Rows from block 6 of the audio encoder, named by matrix and row number. Rows with one number belong to one neuron. Each number is 50 + 15 x the weight over its row's rms, rounded and kept within 0 to 99. All counts start at 0. After the name is the row's rms in percent of the matrix's.
# fc1: MLP up (encoder.blocks.6.mlp.fc1.weight, 512x256), inputs 0-127
# fc2: MLP down (encoder.blocks.6.mlp.fc2.weight, 256x512, transposed), outputs 0-127
fc1.22 107:28 52 41 61 49 52 47 70 46 21 66 69 56 28 48 41 44 57 36 49 68 33 67 62 38 43 41 59 48 78 48 50 36 45 66 49 61 61 55 77 34 58 65 25 26 54 25 53 48 34 44 47 26 38 51 46 50 81 39 49 47 44 42 41 52 48 35 54 43 47 48 54 68 53 68 99 50 42 50 42 70 43 40 41 38 40 71 32 37 39 42 79 43 34 51 05 38 49 63 28 27 52 43 48 24 14 52 30 34 63 61 79 56 60 56 28 60 66 62 55 52 42 22 71 65 44 47 34
fc1.23 107:57 63 49 40 86 59 66 29 34 49 35 56 61 48 35 39 38 46 63 40 45 49 64 57 61 74 46 36 57 99 43 71 63 44 51 53 30 43 31 10 67 54 38 54 48 57 47 67 49 56 71 64 54 38 60 37 54 72 58 62 67 53 56 62 99 50 32 47 57 51 69 47 55 44 46 51 37 50 55 56 68 45 46 62 32 50 53 46 54 50 62 06 64 57 70 55 67 40 41 80 68 33 43 54 36 33 45 38 86 56 55 50 47 62 25 32 61 55 43 61 40 53 54 45 39 51 66 62
fc1.24 114:45 25 46 34 55 52 32 59 53 50 46 55 69 58 73 44 32 61 72 40 46 63 53 61 24 32 62 29 61 60 51 31 38 34 54 29 53 48 56 36 70 51 00 37 68 62 42 51 26 39 29 11 32 61 48 78 44 54 68 25 62 60 58 69 43 36 63 60 56 62 59 58 85 47 58 55 58 48 57 41 65 43 53 55 19 72 62 68 39 46 68 00 47 45 45 79 48 37 57 50 68 36 65 48 78 56 40 34 72 34 76 39 57 63 45 74 84 36 35 36 27 70 56 52 52 52 35 41
fc1.25 088:56 38 61 61 60 25 28 23 78 31 70 36 58 41 59 70 48 62 48 37 60 77 53 64 59 29 56 36 52 19 46 60 54 60 34 66 11 50 69 64 57 44 53 46 59 51 42 31 59 48 48 46 44 23 77 41 22 73 43 46 68 33 56 22 40 58 47 41 43 71 61 66 45 53 31 43 51 64 69 43 73 40 53 74 66 63 38 37 53 59 46 60 30 46 59 57 74 32 34 57 40 50 81 24 47 17 56 68 40 29 52 44 43 69 55 71 73 75 55 36 56 47 48 59 47 35 42 40
fc1.26 093:61 59 41 42 66 51 48 61 51 66 67 34 47 68 69 40 73 37 57 34 69 34 41 33 49 38 56 43 47 44 40 39 38 49 23 80 63 50 67 20 23 65 31 70 58 58 75 42 36 36 28 30 61 26 84 34 46 67 56 73 64 64 55 45 38 38 60 34 41 67 62 61 46 65 58 53 57 80 49 44 24 35 41 54 36 46 61 41 39 48 41 61 39 12 00 56 46 49 62 56 48 32 45 41 36 62 60 52 49 24 56 68 55 50 54 54 34 67 56 60 54 16 61 57 57 46 67 37
fc1.27 104:63 73 69 56 32 54 40 43 28 34 57 36 49 40 27 72 49 13 58 66 45 47 57 36 46 41 40 62 30 66 50 47 42 42 67 42 62 53 60 48 88 82 39 60 53 57 52 25 35 68 58 43 67 70 34 65 43 59 46 53 49 35 72 36 61 49 45 31 45 51 58 19 36 48 42 33 36 18 62 44 51 77 66 26 64 45 21 61 54 44 34 60 46 45 48 40 63 29 15 46 67 54 54 41 61 46 44 84 35 32 62 55 45 48 46 67 56 50 35 44 48 50 42 52 48 78 58 50
fc2.22 104:34 41 37 62 56 65 33 48 54 50 60 83 53 58 58 78 52 47 55 53 51 59 58 32 48 41 69 53 48 34 46 39 67 63 52 54 51 69 65 47 43 43 40 44 51 00 52 61 76 68 66 47 50 82 51 64 51 26 66 50 42 59 40 39 54 28 80 57 55 60 46 50 54 65 53 67 27 38 54 51 51 41 62 48 58 70 74 69 53 61 51 31 59 70 40 66 16 37 28 57 00 37 64 50 48 48 24 52 48 44 58 46 62 51 41 56 64 43 46 46 67 72 58 45 05 56 63 60
fc2.23 103:42 56 65 41 35 45 46 55 62 35 33 66 55 40 37 58 16 32 40 56 54 40 24 21 57 50 58 48 40 38 53 68 32 30 52 49 32 39 71 46 49 73 30 46 47 61 67 27 86 36 58 40 52 39 33 42 60 36 57 51 62 68 58 48 48 49 48 27 81 57 53 56 36 45 66 55 49 82 41 49 46 71 23 43 75 38 38 31 42 53 46 61 33 61 64 21 34 59 49 22 46 50 36 33 67 48 68 41 35 42 60 37 99 32 69 57 59 55 46 39 22 31 63 46 67 52 34 60
fc2.24 107:40 29 41 31 59 13 23 19 41 53 41 64 29 33 56 52 42 45 31 35 45 53 61 37 75 56 36 23 53 54 65 43 56 78 55 60 67 38 72 65 51 57 56 34 68 68 40 65 65 50 28 43 59 66 55 40 39 55 16 34 57 47 52 25 50 58 50 45 42 28 63 48 08 43 74 26 57 68 61 51 43 63 28 25 72 49 58 26 70 39 51 62 46 60 49 70 41 56 46 45 34 44 44 64 37 56 63 43 34 48 48 58 53 51 47 41 42 60 43 55 45 42 65 96 45 50 48 29
fc2.25 087:56 52 34 40 09 37 66 59 45 39 24 68 67 59 64 53 25 33 34 48 29 53 06 41 55 54 55 71 45 91 56 44 49 66 34 40 41 32 54 27 54 53 25 37 58 98 36 56 66 49 53 34 39 35 21 54 44 52 32 49 54 51 53 57 49 37 53 73 31 59 56 36 30 33 56 81 49 44 30 51 60 67 61 43 18 45 46 57 57 55 55 56 47 59 52 47 47 44 45 26 52 36 30 34 68 47 65 38 64 47 68 41 59 26 44 29 61 47 36 56 26 52 79 34 64 51 14 78
fc2.26 094:51 50 68 38 56 64 49 54 49 70 34 63 55 21 66 67 88 53 43 70 81 62 30 72 43 68 59 42 87 14 66 60 59 49 92 21 13 46 49 47 49 40 60 54 52 52 20 54 67 54 57 77 60 67 23 46 35 67 45 53 99 58 57 47 65 52 57 55 53 40 57 59 38 32 70 50 19 38 61 33 54 47 66 53 77 65 37 61 45 41 62 64 51 71 54 45 60 53 72 44 48 53 88 36 46 29 56 66 59 43 40 67 15 51 49 53 51 63 34 43 55 61 50 49 67 40 46 42
fc2.27 095:45 43 56 52 67 47 58 44 60 61 46 63 58 54 44 36 61 22 36 60 07 50 46 67 26 56 35 69 56 43 53 42 53 52 58 29 49 66 31 58 50 51 76 35 43 36 44 85 34 58 77 60 50 52 59 37 35 58 48 56 37 55 62 51 50 42 62 63 58 59 57 40 60 53 63 73 47 55 46 43 57 57 47 57 61 39 48 53 54 52 47 63 33 28 00 27 40 54 55 36 50 45 41 44 52 41 47 51 38 41 55 65 48 52 47 56 55 55 51 54 44 53 59 50 54 49 55 51